From a checkpoint of a small sound classifier: batches of 128.
Rows from block 2 of a small sound classifier, named by matrix and row number. Rows with one number belong to one neuron. Each number is 200 + 40 x the weight over its row's rms, rounded and kept within 0 to 999. All counts start at 0.
After each neuron's rows are labels from the 100 clips, of 14976, where the neuron reaches its highest value: "responds to" is what is common among them. Only what is clearly more common there than usual is listed. The data: simulated sounds of rotating machines with and without faults. In brackets: how many of the 100.
# fc1: MLP up (model.blocks.2.mlp.fc1.weight, 1280x320), inputs 107-213
# fc2: MLP down (model.blocks.2.mlp.fc2.weight, 320x1280, transposed), outputs 107-213

fc1.15,137,159,187,216,184,234,154,177,209,195,246,237,163,223,200,196,274,190,183,177,204,160,162,176,262,212,259,172,184,220,232,140,203,175,132,68,130,213,215,237,230,180,184,164,197,206,131,175,211,137,142,170,232,176,253,236,285,148,191,214,238,187,147,191,294,171,154,209,158,235,177,262,180,224,211,181,163,225,305,266,211,133,224,165,157,197,187,134,209,242,118,151,196,209,151,138,130,113,177,211,183,157,207,208,157,166,209
fc2.15,181,240,151,298,226,203,237,177,145,231,203,263,158,149,212,156,235,210,208,226,180,93,190,167,156,210,173,203,188,293,188,255,249,219,225,222,231,251,211,302,200,177,192,229,277,223,189,202,261,183,167,217,210,171,240,208,199,212,192,157,190,196,210,193,202,200,294,168,187,160,237,230,161,201,240,246,227,176,215,211,212,148,154,129,198,181,251,184,289,142,169,259,179,175,197,203,218,163,215,195,213,114,272,223,222,197,160
responds to: compressor (64); thin (high-pass) (41)

fc1.583,238,120,233,132,231,222,268,223,202,141,193,229,168,216,218,128,199,248,173,185,250,140,190,266,244,225,171,270,238,284,152,175,245,229,231,267,176,270,180,222,261,173,196,130,247,213,226,255,182,198,209,228,188,234,251,205,202,200,227,168,261,254,163,205,190,190,192,269,196,250,210,190,201,255,180,293,222,211,194,177,251,161,166,193,207,206,174,181,224,273,276,164,250,211,241,168,206,208,183,255,211,128,216,150,186,226,133
fc2.583,164,151,222,123,153,228,204,228,200,235,172,204,161,186,145,203,245,252,202,233,150,252,237,165,258,239,237,132,193,231,249,175,179,164,145,190,300,167,240,210,154,168,210,166,132,232,224,185,247,186,208,215,212,263,200,140,231,185,311,171,124,174,292,210,124,188,230,194,271,82,212,171,236,151,215,142,196,238,172,147,144,147,204,256,219,172,227,282,250,194,183,180,232,221,196,222,183,161,197,193,218,261,169,215,147,232,276
responds to: pump (40)

fc1.552,204,226,209,149,230,214,182,171,155,209,272,227,172,204,209,248,243,194,241,170,190,187,247,205,194,105,174,197,203,156,284,208,209,178,224,237,129,181,166,217,111,230,207,217,217,204,206,172,202,202,184,190,227,178,178,175,180,272,246,176,243,143,254,217,230,173,228,269,133,210,200,252,175,170,199,281,198,212,152,164,200,163,275,147,163,250,215,240,155,206,220,130,240,161,153,201,193,217,138,227,182,178,269,216,170,212,237
fc2.552,174,169,158,219,235,206,198,170,228,193,127,194,249,190,204,194,209,133,183,190,197,147,212,253,161,196,216,207,212,224,218,146,137,169,252,225,157,183,205,255,249,142,174,210,229,208,227,242,169,148,161,210,245,208,341,137,190,130,152,144,243,147,315,179,133,173,95,223,169,218,236,223,162,278,210,215,200,198,275,263,225,198,271,198,143,225,168,225,255,233,215,186,183,165,198,224,201,266,157,221,193,145,172,194,235,273,214
responds to: compressor (38)

fc1.737,185,221,212,208,177,209,184,233,215,240,249,206,184,180,215,267,159,235,174,259,202,192,191,127,165,215,174,232,216,239,229,172,259,225,275,200,218,208,185,152,267,150,198,248,210,292,153,162,184,171,123,218,169,268,142,157,185,251,203,232,155,242,202,200,192,171,236,168,270,223,126,238,181,124,195,264,229,281,276,231,142,205,154,174,186,204,252,219,195,143,204,183,199,160,176,212,150,254,187,98,211,165,220,170,173,255,172
fc2.737,250,166,238,186,123,189,150,204,208,301,183,201,206,177,202,188,168,219,173,201,176,202,198,205,210,219,191,212,252,185,163,209,153,247,96,161,193,193,226,221,161,169,243,231,266,208,220,240,215,301,261,166,181,151,228,249,143,171,198,157,233,172,216,173,229,239,189,174,194,176,217,224,219,233,187,129,254,258,146,199,181,144,154,192,182,212,183,150,234,155,199,122,208,159,147,208,180,260,206,140,196,138,206,182,233,235,207
responds to: compressor (67); speed: fast (67); thin (high-pass) (49)

fc1.728,150,237,207,241,163,175,147,168,95,244,203,211,210,130,157,174,272,209,180,173,214,202,167,192,160,193,217,259,221,271,314,187,232,179,214,193,152,228,204,188,224,231,191,139,174,229,159,188,217,167,194,225,226,267,267,177,183,203,251,210,148,190,282,187,161,186,227,202,165,196,193,203,255,242,179,189,234,212,263,210,190,143,151,257,160,174,219,165,193,220,156,169,207,237,208,221,183,302,185,199,149,190,200,239,225,201,174
fc2.728,220,221,156,213,191,199,221,190,261,232,236,227,162,160,281,202,213,241,163,227,150,215,164,206,228,213,230,243,221,206,185,196,195,169,207,166,111,202,220,193,191,144,225,197,276,219,226,150,173,132,179,143,182,174,192,160,157,294,230,180,238,180,260,125,195,241,213,169,206,194,206,286,132,262,204,208,187,186,226,237,235,191,215,96,272,182,174,251,298,138,216,209,172,199,161,214,198,190,224,237,190,152,243,229,149,176,200
responds to: gearbox (55); compressor (29)

fc1.80,160,195,162,123,203,150,212,197,180,219,170,166,169,243,163,161,206,241,186,213,175,215,140,185,125,238,203,153,188,220,110,203,137,200,241,205,141,267,236,253,129,206,190,186,135,251,211,233,179,163,208,239,193,195,210,242,270,127,128,163,206,244,184,149,242,176,207,220,225,203,145,276,177,232,243,159,251,271,196,280,166,201,212,192,183,202,181,93,173,185,167,159,201,176,179,190,120,175,136,242,236,179,209,272,230,181,249
fc2.80,218,216,147,259,215,245,231,151,226,174,178,155,196,195,168,212,147,229,167,231,182,216,281,169,216,230,221,149,205,226,280,175,238,277,245,189,143,169,117,149,218,184,177,172,197,133,203,166,205,244,174,210,211,217,188,199,273,142,219,207,270,225,213,200,124,211,232,224,225,180,162,136,172,149,193,133,227,242,179,276,191,202,158,185,205,186,201,235,225,221,198,197,147,145,139,239,113,208,205,150,115,175,239,155,151,216,154
responds to: fan (40); conveyor (39)

fc1.633,217,173,183,153,180,144,247,128,167,135,217,194,236,165,229,170,209,239,236,205,117,244,245,219,140,188,222,136,188,141,232,188,188,248,148,236,242,197,186,174,213,166,241,208,181,247,217,233,235,75,167,275,151,217,211,180,328,128,233,183,197,162,200,195,183,210,269,166,179,186,218,223,208,202,255,178,116,185,228,256,179,226,226,198,207,198,256,214,161,168,210,255,256,218,176,252,210,162,130,223,189,254,231,212,199,156,214
fc2.633,202,188,200,258,163,190,214,221,224,168,202,232,184,249,227,235,253,93,229,164,227,189,182,237,268,185,192,197,247,184,186,175,189,121,188,263,212,214,132,234,217,218,212,179,198,227,152,139,202,230,273,173,220,155,212,228,186,197,243,173,235,186,149,211,276,220,217,181,143,188,209,238,179,213,202,177,230,193,176,209,171,191,166,220,209,191,209,206,241,264,188,219,262,296,231,171,220,202,136,157,159,291,253,196,264,249,205
responds to: fan (39); pump (32); muffled (low-pass) (31)

fc1.658,232,210,210,147,229,156,238,211,268,146,173,187,238,210,242,207,190,191,189,132,261,231,255,120,215,197,196,170,227,183,205,187,175,236,176,250,219,212,232,231,162,191,263,170,212,191,222,163,211,220,173,258,226,247,155,171,82,246,178,184,225,175,150,155,224,183,258,182,187,282,137,191,272,210,198,174,116,151,235,137,177,250,139,228,212,188,229,170,155,200,164,225,145,212,185,172,206,193,214,215,171,194,154,203,190,236,215
fc2.658,172,146,158,194,178,174,174,151,221,221,191,248,138,200,167,185,243,167,153,160,239,160,170,166,187,188,154,181,189,188,203,259,196,170,265,157,205,175,120,224,188,177,211,214,182,126,166,264,236,224,234,208,174,196,253,246,281,184,166,249,178,122,225,208,192,257,245,246,252,267,217,244,215,231,175,207,221,226,163,240,271,172,184,197,243,241,188,192,193,220,258,190,255,225,260,237,166,202,252,199,122,211,151,178,174,186,182
responds to: pump (42); thin (high-pass) (30)

fc1.571,267,213,229,250,151,234,184,239,217,163,250,207,245,170,161,182,192,164,220,157,211,240,242,200,245,165,181,155,209,239,167,192,240,172,137,243,205,150,188,252,153,118,172,187,282,217,160,208,209,225,195,192,229,175,251,171,174,157,167,279,152,240,158,208,196,205,244,184,315,233,182,237,238,179,214,196,195,190,204,266,181,155,189,214,230,219,158,140,250,157,217,186,159,258,117,169,183,236,193,236,213,230,220,163,157,287,171
fc2.571,250,198,174,152,244,178,189,258,94,254,209,200,189,224,222,144,215,254,168,134,254,216,216,177,100,159,191,207,199,232,221,167,185,177,243,253,202,206,143,147,175,266,129,237,242,148,210,232,228,228,213,188,171,220,181,201,210,248,280,229,191,218,183,221,166,163,253,171,210,287,161,200,261,207,207,245,183,230,240,143,187,250,213,197,217,242,231,184,187,271,175,186,219,238,201,167,231,192,237,223,247,174,242,238,230,248,185
responds to: thin (high-pass) (67); fan (52); conveyor (37)

fc1.27,196,280,257,181,220,223,268,226,243,194,200,250,211,266,237,223,237,156,206,127,195,158,274,227,220,218,195,210,149,150,155,191,268,193,180,275,95,182,176,205,211,151,212,220,236,198,143,164,196,173,185,135,267,226,182,181,197,184,169,242,157,198,199,209,218,203,230,143,148,225,223,227,165,235,230,239,218,216,255,243,181,134,124,237,203,187,236,150,161,213,226,185,139,222,207,208,254,223,139,183,189,175,251,196,183,243,134
fc2.27,236,124,170,236,156,159,161,144,147,203,260,169,147,112,184,168,145,205,186,212,238,161,170,208,256,224,212,167,171,192,220,228,145,203,206,158,169,178,206,200,204,198,159,220,199,178,224,244,155,273,194,218,167,229,256,51,196,183,225,127,232,220,217,250,260,147,170,147,183,223,223,192,192,224,253,186,108,164,224,217,250,228,209,149,170,253,275,246,197,191,196,221,228,169,173,213,192,247,252,177,292,196,238,195,193,233,166
responds to: thin (high-pass) (81)

fc1.689,238,175,212,203,244,133,183,233,172,240,223,167,161,148,110,171,184,197,132,177,158,142,198,148,226,265,223,233,142,169,222,215,260,138,206,166,168,149,269,289,207,147,218,325,207,224,273,247,157,269,239,206,221,155,239,263,192,239,188,146,188,199,207,208,208,152,161,252,213,208,203,136,127,203,246,189,179,171,192,211,142,210,186,234,217,200,208,242,172,206,252,207,253,195,206,194,190,272,199,182,223,253,261,266,175,246,149
fc2.689,239,228,173,138,161,268,192,197,264,215,225,181,210,272,190,263,143,235,205,206,197,204,228,247,246,213,243,150,196,152,177,185,209,205,227,221,243,242,231,169,194,190,186,90,135,205,176,157,165,153,114,185,206,291,130,180,230,162,126,167,210,134,160,140,201,160,217,188,208,188,67,154,204,183,229,222,252,231,112,161,223,271,192,181,179,183,175,195,197,202,133,227,283,210,211,146,235,212,251,147,239,134,264,254,187,249,230
responds to: conveyor (48)

fc1.163,282,232,190,143,239,170,188,190,268,206,26,245,195,300,127,166,204,212,82,227,149,143,170,227,147,194,152,201,246,163,178,227,181,200,219,189,226,223,195,184,212,238,248,187,187,167,163,200,197,229,225,70,149,245,171,185,240,159,231,234,176,140,192,192,191,276,159,206,226,174,158,201,182,218,211,222,294,232,212,200,127,180,159,201,194,272,212,202,190,151,222,177,136,138,219,177,174,149,227,267,172,236,223,203,180,149,156
fc2.163,172,197,151,257,134,132,202,161,216,228,252,178,129,175,267,177,214,168,180,189,263,163,122,182,168,200,174,208,195,243,237,184,171,166,287,168,196,200,199,184,248,203,166,198,227,115,166,178,209,265,152,158,261,211,239,229,151,283,184,208,167,224,159,185,249,154,220,132,196,281,132,234,258,256,237,211,130,190,200,209,278,199,184,314,235,261,220,153,198,240,162,218,199,219,257,274,191,155,236,188,159,195,135,227,226,202,247
responds to: pump (49); thin (high-pass) (40)

fc1.521,220,145,180,215,185,181,260,192,179,229,182,252,229,187,235,174,137,148,171,135,252,189,276,195,214,188,179,190,254,233,177,216,221,153,263,215,188,186,167,225,194,255,160,209,231,223,259,229,256,219,193,265,133,155,192,234,184,195,269,163,181,210,134,203,179,200,246,248,196,184,151,208,244,231,163,157,227,103,215,221,173,130,166,226,229,210,155,222,115,161,242,179,219,166,168,157,161,149,193,161,228,204,142,237,191,183,177
fc2.521,158,254,276,203,222,242,230,216,184,167,186,190,207,218,245,225,205,197,201,215,142,201,136,200,210,223,227,151,172,122,291,134,157,200,193,146,172,257,182,181,215,187,308,188,142,222,181,193,139,199,168,111,190,236,217,159,263,232,129,248,181,206,275,136,147,308,186,202,118,244,221,171,215,147,195,221,227,146,107,158,235,282,203,182,207,194,197,195,173,221,220,236,210,177,216,219,152,195,181,194,174,161,154,235,153,108,204
responds to: fan (45)

fc1.515,193,249,195,139,273,154,172,214,116,217,175,211,230,192,188,242,212,259,210,200,237,209,230,188,176,259,161,195,180,151,190,127,139,263,211,204,207,217,248,198,256,211,214,150,218,249,167,218,214,190,160,224,175,184,154,206,186,269,160,230,181,189,171,189,146,200,159,241,127,181,190,181,218,246,261,249,143,202,236,209,154,187,262,146,215,249,232,229,210,220,194,254,258,257,226,216,207,169,143,224,242,202,219,224,248,228,213
fc2.515,216,186,204,217,252,197,223,162,135,195,157,217,272,225,160,217,257,134,196,206,233,198,184,228,228,272,248,159,207,197,166,227,255,144,199,185,258,287,182,171,218,233,147,221,159,146,231,187,166,279,252,199,223,189,178,184,138,137,192,228,132,208,217,207,184,224,224,177,253,178,152,191,157,173,108,212,209,170,236,258,239,159,191,187,238,161,196,170,207,149,184,144,219,185,137,264,161,181,186,143,212,226,189,183,230,186,192
responds to: speed: fast (71); turbine (41); gearbox (31)

fc1.678,179,207,283,169,191,207,112,174,169,153,158,191,220,225,185,188,208,160,250,205,206,168,157,188,275,241,216,226,228,236,241,208,153,234,230,172,241,154,137,261,222,207,273,154,224,153,153,224,171,187,243,250,274,240,195,161,209,141,201,179,179,231,166,255,187,173,174,230,155,222,255,241,247,286,87,213,159,287,262,188,245,145,170,193,167,239,166,227,250,179,135,133,135,213,221,179,131,214,160,261,240,167,192,194,172,267,196
fc2.678,192,205,117,277,225,205,226,190,276,221,226,234,150,160,188,196,168,217,144,265,226,226,215,168,247,218,201,221,168,168,217,176,254,278,219,219,101,233,249,172,164,164,150,197,149,174,191,185,168,162,161,166,199,266,210,221,163,202,233,206,136,138,240,251,184,229,196,155,207,196,146,244,164,155,289,230,307,228,180,167,230,197,220,243,198,140,125,193,206,247,193,237,224,205,198,196,206,171,148,154,215,181,218,205,239,130,203
responds to: gearbox (63)

fc1.139,179,161,235,51,172,258,222,173,217,210,238,140,232,251,183,174,205,287,161,163,175,210,208,136,192,208,247,212,183,213,169,170,205,251,190,233,154,277,155,216,189,182,208,212,179,241,298,100,148,202,176,191,180,143,233,211,215,167,214,171,237,200,197,259,167,221,173,168,193,146,282,109,169,175,176,174,213,175,143,246,212,229,106,225,196,168,251,165,228,203,204,192,175,180,194,126,219,172,194,132,158,232,221,204,201,215,125
fc2.139,157,156,141,258,148,140,143,188,212,210,172,230,241,258,160,244,222,163,205,166,115,248,128,242,203,189,242,207,205,267,156,169,167,141,168,138,155,178,195,236,253,246,196,223,230,244,224,234,140,189,260,186,197,169,199,205,280,176,217,227,161,246,227,167,175,210,174,198,210,243,207,203,152,189,126,183,197,253,269,159,207,215,182,206,182,182,192,205,232,155,176,206,172,220,208,218,227,243,284,207,221,183,208,178,266,231,255
responds to: gearbox (75)

fc1.106,179,247,254,143,190,156,188,249,269,207,262,203,223,211,225,258,194,213,211,182,163,196,210,255,154,178,212,234,220,181,242,233,146,187,138,275,268,124,171,218,180,163,112,290,257,265,225,158,234,232,178,111,187,253,226,268,163,137,164,228,168,208,203,191,276,207,191,212,180,224,202,245,155,195,218,174,223,279,218,197,251,185,155,229,222,190,100,163,206,212,180,216,140,127,163,189,174,186,241,170,156,176,234,214,210,221,211
fc2.106,226,160,186,207,167,171,230,203,235,243,164,193,231,194,162,156,261,276,180,144,271,182,209,201,177,185,210,222,237,275,238,207,204,207,208,225,171,229,221,219,116,237,202,235,220,178,209,238,181,177,284,196,217,215,230,167,190,142,202,279,259,196,155,186,184,208,219,174,161,174,197,194,184,144,175,262,248,146,205,197,143,205,220,150,117,313,199,109,246,271,257,211,234,230,224,166,177,221,270,191,244,220,125,174,165,235,204
responds to: thin (high-pass) (67); fan (47)

fc1.92,204,205,296,249,256,248,177,160,188,214,175,217,179,249,163,228,224,162,198,259,148,128,127,108,223,221,209,244,246,179,196,186,234,195,241,143,203,207,186,195,242,170,198,194,172,176,202,126,161,184,168,230,166,124,198,271,229,234,224,195,229,225,159,237,207,231,165,168,217,192,224,161,213,191,274,205,291,141,154,289,195,178,253,203,125,217,221,221,273,151,184,211,108,228,162,118,225,216,165,186,161,257,206,118,221,198,197
fc2.92,198,129,106,256,185,214,215,188,154,191,197,209,188,120,185,143,196,214,277,167,240,193,179,239,170,220,207,169,167,213,178,260,131,239,187,188,152,189,188,201,126,182,172,169,203,250,75,217,224,157,253,187,185,166,258,219,303,177,217,131,218,190,223,209,101,220,274,156,221,226,170,173,232,148,186,197,167,240,198,253,214,193,139,263,191,124,195,134,162,121,193,200,167,223,211,127,181,233,212,162,210,226,237,197,182,269,199
responds to: compressor (40)

fc1.308,308,142,192,132,151,302,181,252,222,226,236,180,233,180,171,197,196,182,168,242,171,191,223,237,181,278,204,108,208,110,187,296,228,188,179,239,157,168,162,178,222,187,87,227,245,238,220,233,127,259,187,189,128,184,130,242,179,183,256,226,186,218,150,225,216,226,192,222,226,241,184,215,183,190,182,198,288,150,152,236,228,223,168,272,192,231,176,191,192,213,225,165,206,273,282,167,162,211,215,197,198,180,189,256,255,235,108
fc2.308,255,226,219,247,168,183,226,177,201,179,220,202,147,246,217,208,146,215,159,186,183,232,154,206,182,206,158,231,136,180,189,182,196,248,214,240,218,284,255,218,140,199,79,215,259,99,183,169,136,136,194,154,178,190,199,181,214,258,248,180,195,183,110,258,161,169,169,116,183,182,131,206,198,159,169,204,209,176,256,174,196,215,213,215,242,92,221,197,188,178,231,264,262,163,236,152,171,153,247,239,244,162,187,189,148,249,137
responds to: conveyor (53)

fc1.573,257,173,173,208,257,268,193,201,200,201,160,245,206,228,148,182,177,160,233,126,157,187,188,219,146,178,175,246,174,195,109,220,184,224,154,233,202,195,244,183,227,278,283,246,166,172,197,204,210,189,179,182,137,292,202,156,217,184,195,159,199,256,219,214,175,187,224,168,225,245,239,146,191,185,90,113,161,211,198,212,233,124,229,263,202,174,187,113,158,176,300,170,260,167,222,78,223,126,175,219,146,238,251,192,201,203,220
fc2.573,196,152,197,177,77,186,184,178,229,131,300,195,207,214,208,124,197,196,253,212,243,207,279,116,231,215,168,178,214,221,186,196,164,208,214,188,193,288,185,113,190,242,166,156,284,194,148,215,159,179,169,175,177,199,208,287,144,189,174,113,222,187,200,160,213,178,201,190,162,210,246,199,254,271,257,189,271,151,218,205,161,137,261,307,296,202,241,256,216,264,122,188,209,250,214,161,165,217,190,150,180,236,215,115,227,222,215
responds to: speed: fast (65); fan (49)

fc1.414,211,240,201,189,173,303,196,218,122,271,244,192,261,164,287,165,140,211,251,213,211,196,147,280,144,216,169,193,184,206,139,274,165,212,186,208,216,155,247,219,218,201,189,181,191,162,265,164,257,227,192,242,199,222,296,154,141,232,184,140,140,189,136,232,189,157,217,212,116,139,182,253,196,300,236,212,226,195,204,274,187,185,180,202,174,223,223,220,190,254,242,205,229,147,196,181,221,283,282,175,180,201,228,231,153,172,219
fc2.414,214,161,130,285,197,186,183,231,204,294,189,265,209,232,238,218,187,120,253,220,137,177,160,143,140,217,221,220,183,249,162,192,222,157,244,235,200,249,235,196,145,144,256,234,185,174,157,179,202,243,220,240,133,223,184,158,180,186,179,230,219,129,184,186,259,196,196,171,198,230,198,270,117,185,194,83,208,180,201,205,219,242,199,206,133,223,179,199,146,196,222,171,253,202,159,212,149,203,234,166,150,173,270,117,258,243,208
responds to: pump (81); thin (high-pass) (33)

fc1.201,183,199,172,243,193,185,142,230,201,106,255,276,209,248,163,224,152,135,166,248,242,246,184,180,244,209,230,171,171,225,197,155,174,269,200,212,190,228,139,211,176,197,214,143,170,219,234,193,232,231,229,166,185,180,146,189,213,172,179,269,172,306,157,192,173,226,264,225,186,158,196,180,273,205,214,226,213,250,172,169,218,186,223,169,266,228,178,219,134,282,158,263,264,180,183,218,185,182,137,286,160,106,154,186,240,207,231
fc2.201,238,180,130,234,285,162,235,173,167,235,241,270,152,185,146,238,242,219,177,225,186,161,172,230,144,147,222,242,242,175,221,232,198,196,216,207,294,141,214,179,225,192,145,153,161,207,290,150,131,169,169,140,197,195,193,266,234,199,224,193,137,270,176,195,229,211,248,231,220,186,201,195,198,229,156,214,154,311,174,253,219,197,210,136,211,124,170,213,150,193,160,188,172,166,156,228,198,224,192,239,222,182,193,272,197,161,255
responds to: conveyor (94)

fc1.167,158,257,185,208,125,162,246,196,175,149,226,187,243,173,219,205,215,224,221,213,158,151,153,192,184,143,142,225,238,211,152,160,235,218,194,217,144,239,167,216,173,186,235,262,199,188,200,265,215,135,234,209,262,160,247,177,234,233,200,166,216,203,155,156,183,182,230,146,164,224,177,230,168,262,206,187,208,160,209,215,187,291,183,160,152,260,192,183,192,194,218,217,216,206,220,196,190,196,143,149,192,204,228,254,191,198,196
fc2.167,172,243,256,190,216,211,186,118,214,237,305,231,202,268,237,253,139,185,242,222,171,199,227,194,232,231,232,150,186,187,234,212,199,139,168,237,224,124,223,189,223,235,197,162,202,165,234,182,174,190,217,214,153,220,210,166,205,209,290,176,172,191,255,235,193,210,183,203,121,181,196,140,211,230,209,158,154,211,260,199,192,220,259,187,168,199,187,187,149,183,166,263,185,197,239,185,176,215,274,184,190,149,253,267,144,230,176
responds to: compressor (58); thin (high-pass) (32)

fc1.397,233,167,153,281,186,258,235,243,63,175,132,159,175,189,145,227,211,236,203,214,273,252,213,140,161,151,211,183,273,287,173,193,161,186,120,171,196,159,192,238,213,214,235,237,112,140,203,196,190,181,242,194,146,177,205,207,176,196,217,218,185,232,178,160,224,149,167,206,190,230,211,166,172,241,190,197,169,192,116,258,176,193,165,210,128,233,241,313,129,191,180,159,244,183,183,254,166,129,188,277,176,173,230,157,162,117,219
fc2.397,143,195,187,142,173,163,199,198,223,217,196,250,180,174,165,247,224,168,236,158,234,215,214,219,188,186,131,264,153,214,109,204,178,199,193,126,264,203,227,255,202,153,213,242,204,280,198,102,210,180,208,192,213,205,235,208,267,221,218,147,123,167,233,227,262,202,207,208,150,164,220,193,204,151,229,178,104,281,220,142,147,248,255,187,206,229,175,241,193,129,205,197,180,203,267,210,138,165,300,184,231,163,137,183,258,200,220
responds to: fan (29)

fc1.685,118,179,192,207,217,223,202,219,239,198,180,189,180,165,204,223,172,155,207,257,137,215,191,222,169,144,137,201,263,201,199,208,260,205,179,189,199,114,236,155,171,264,199,190,151,183,209,222,218,191,185,231,146,166,255,162,186,237,254,202,237,159,147,153,236,222,236,202,163,236,219,300,180,212,172,244,220,250,184,193,167,114,220,252,203,180,126,197,216,168,241,146,212,215,211,161,159,236,262,230,187,138,196,183,174,200,154
fc2.685,196,169,148,261,174,143,237,182,187,194,244,158,154,241,295,171,247,249,152,182,170,200,172,186,208,165,191,175,169,286,166,204,213,191,223,208,142,211,196,257,226,230,172,102,226,228,253,240,170,174,180,251,181,297,207,218,203,208,136,258,250,114,181,166,150,203,132,189,240,158,249,163,215,222,237,216,195,184,196,203,241,199,261,201,154,196,234,173,185,193,205,231,244,138,272,252,113,198,231,134,162,210,170,199,197,154,225
responds to: pump (79); text has "speed" (71); speed: medium (67)

fc1.212,227,181,250,171,191,235,179,169,218,177,198,264,207,195,154,198,225,198,190,185,176,182,272,301,135,173,194,255,189,155,165,229,230,242,189,225,176,177,240,202,230,156,201,123,206,155,192,208,265,201,197,239,212,151,185,271,227,189,178,203,196,205,177,306,220,218,163,259,210,288,120,196,247,132,218,162,227,103,182,167,228,165,181,232,193,219,181,162,202,251,246,222,209,161,242,216,160,313,173,102,207,245,220,128,132,192,285
fc2.212,226,220,183,179,236,127,220,129,209,156,222,182,190,282,231,175,260,136,235,271,145,253,201,220,267,205,259,191,194,276,184,213,234,167,205,136,168,229,237,212,245,207,204,226,226,196,178,261,179,253,233,193,232,286,199,140,197,211,190,86,163,115,163,208,214,202,259,229,193,180,190,212,226,174,258,225,224,190,161,252,226,261,178,205,203,133,179,188,204,269,193,195,220,244,288,175,233,243,255,237,280,212,150,219,257,145,186
responds to: fan (38)

fc1.422,187,181,211,274,246,195,200,166,165,205,192,209,230,212,213,226,204,205,213,258,195,304,173,224,203,209,154,218,220,186,197,211,220,168,195,260,216,211,200,147,251,138,214,181,213,158,216,198,161,275,246,213,200,191,171,180,197,277,186,257,192,161,219,97,250,184,295,193,136,225,195,217,271,218,139,171,268,157,279,149,199,254,179,259,224,182,138,259,265,254,119,190,150,139,189,226,244,206,209,215,157,226,203,183,157,261,202
fc2.422,172,215,198,222,156,275,144,188,158,198,179,228,222,207,194,163,216,251,185,123,261,145,168,187,138,209,185,217,209,174,192,234,125,266,231,162,293,242,233,228,221,185,167,176,227,147,177,249,203,217,113,176,181,202,173,252,207,171,216,222,231,190,252,235,202,294,205,204,203,230,216,201,136,192,163,227,142,236,230,226,298,244,192,223,219,195,236,183,216,161,262,130,282,150,192,219,135,207,234,194,216,212,201,237,194,234,226
responds to: gearbox (78); slowing down (62)

fc1.12,211,129,242,215,190,187,246,120,118,213,181,311,212,175,232,222,177,188,186,229,259,154,226,167,194,204,159,197,193,198,184,171,199,171,138,234,239,122,267,170,172,200,206,147,197,181,182,237,177,177,181,169,186,202,170,144,248,208,194,240,180,222,208,258,172,282,188,277,224,191,206,211,268,302,156,237,254,156,233,153,142,182,204,253,164,179,237,253,180,148,246,230,182,246,186,288,230,203,150,204,215,182,222,202,151,200,191
fc2.12,169,211,206,236,208,237,159,204,163,170,114,204,191,255,198,262,201,218,226,197,89,220,177,275,189,208,219,170,188,192,234,198,158,226,227,240,197,216,173,122,251,155,202,265,176,191,224,195,213,275,223,292,193,202,249,159,147,186,189,195,193,169,294,207,245,200,227,167,118,247,211,170,245,205,254,172,189,210,214,171,223,252,191,230,200,201,117,169,220,232,161,205,257,163,157,172,243,159,198,255,141,229,157,168,150,164,219
responds to: pump (79); speed: medium (61); thin (high-pass) (44)

fc1.751,217,217,132,228,143,193,194,191,133,201,249,202,193,223,191,220,252,195,123,236,204,159,239,222,153,86,206,151,194,220,218,188,152,209,134,159,216,213,187,220,280,229,193,176,252,189,164,207,212,203,200,152,239,192,172,177,247,188,158,170,177,147,213,224,165,149,238,261,226,238,167,250,211,214,195,250,147,213,184,186,167,133,135,219,163,195,134,190,156,253,216,243,205,207,288,174,201,216,148,189,181,235,219,141,188,159,175
fc2.751,158,141,157,208,190,236,233,241,186,260,224,240,221,186,147,209,181,181,122,196,150,286,221,237,261,202,156,243,209,211,236,170,201,185,209,180,198,201,191,221,254,236,140,178,127,209,302,213,210,211,211,292,164,196,216,157,275,282,154,168,143,238,216,130,192,227,185,200,172,174,267,125,239,193,229,186,184,93,239,241,292,194,156,212,206,224,188,180,186,173,209,147,123,212,193,201,278,245,227,279,119,182,136,248,161,204,243
responds to: fan (34)

fc1.474,158,222,184,249,223,182,222,234,219,145,188,213,197,118,249,205,146,158,146,208,191,263,236,160,81,184,248,195,228,261,225,195,157,181,206,175,151,109,197,253,156,251,211,219,257,184,222,198,164,239,209,189,238,182,197,185,211,193,188,245,139,158,219,206,155,198,188,164,271,222,194,193,271,208,221,144,188,236,211,176,260,259,148,168,245,174,214,271,136,194,163,161,243,176,133,197,140,145,224,192,224,209,214,104,197,199,176
fc2.474,191,234,228,179,189,229,144,241,253,221,144,318,176,260,169,266,245,207,237,163,200,190,156,240,245,247,236,218,130,205,231,210,199,239,178,242,175,199,84,237,217,173,226,250,175,198,206,123,237,138,171,137,197,195,180,194,188,194,247,162,197,174,177,183,238,169,171,201,159,192,194,251,164,202,158,299,137,186,214,215,205,222,180,139,194,138,229,216,258,176,241,265,169,209,262,120,203,182,198,299,205,210,244,248,243,152,194
responds to: compressor (81); text has "speed" (79); speed: medium (75)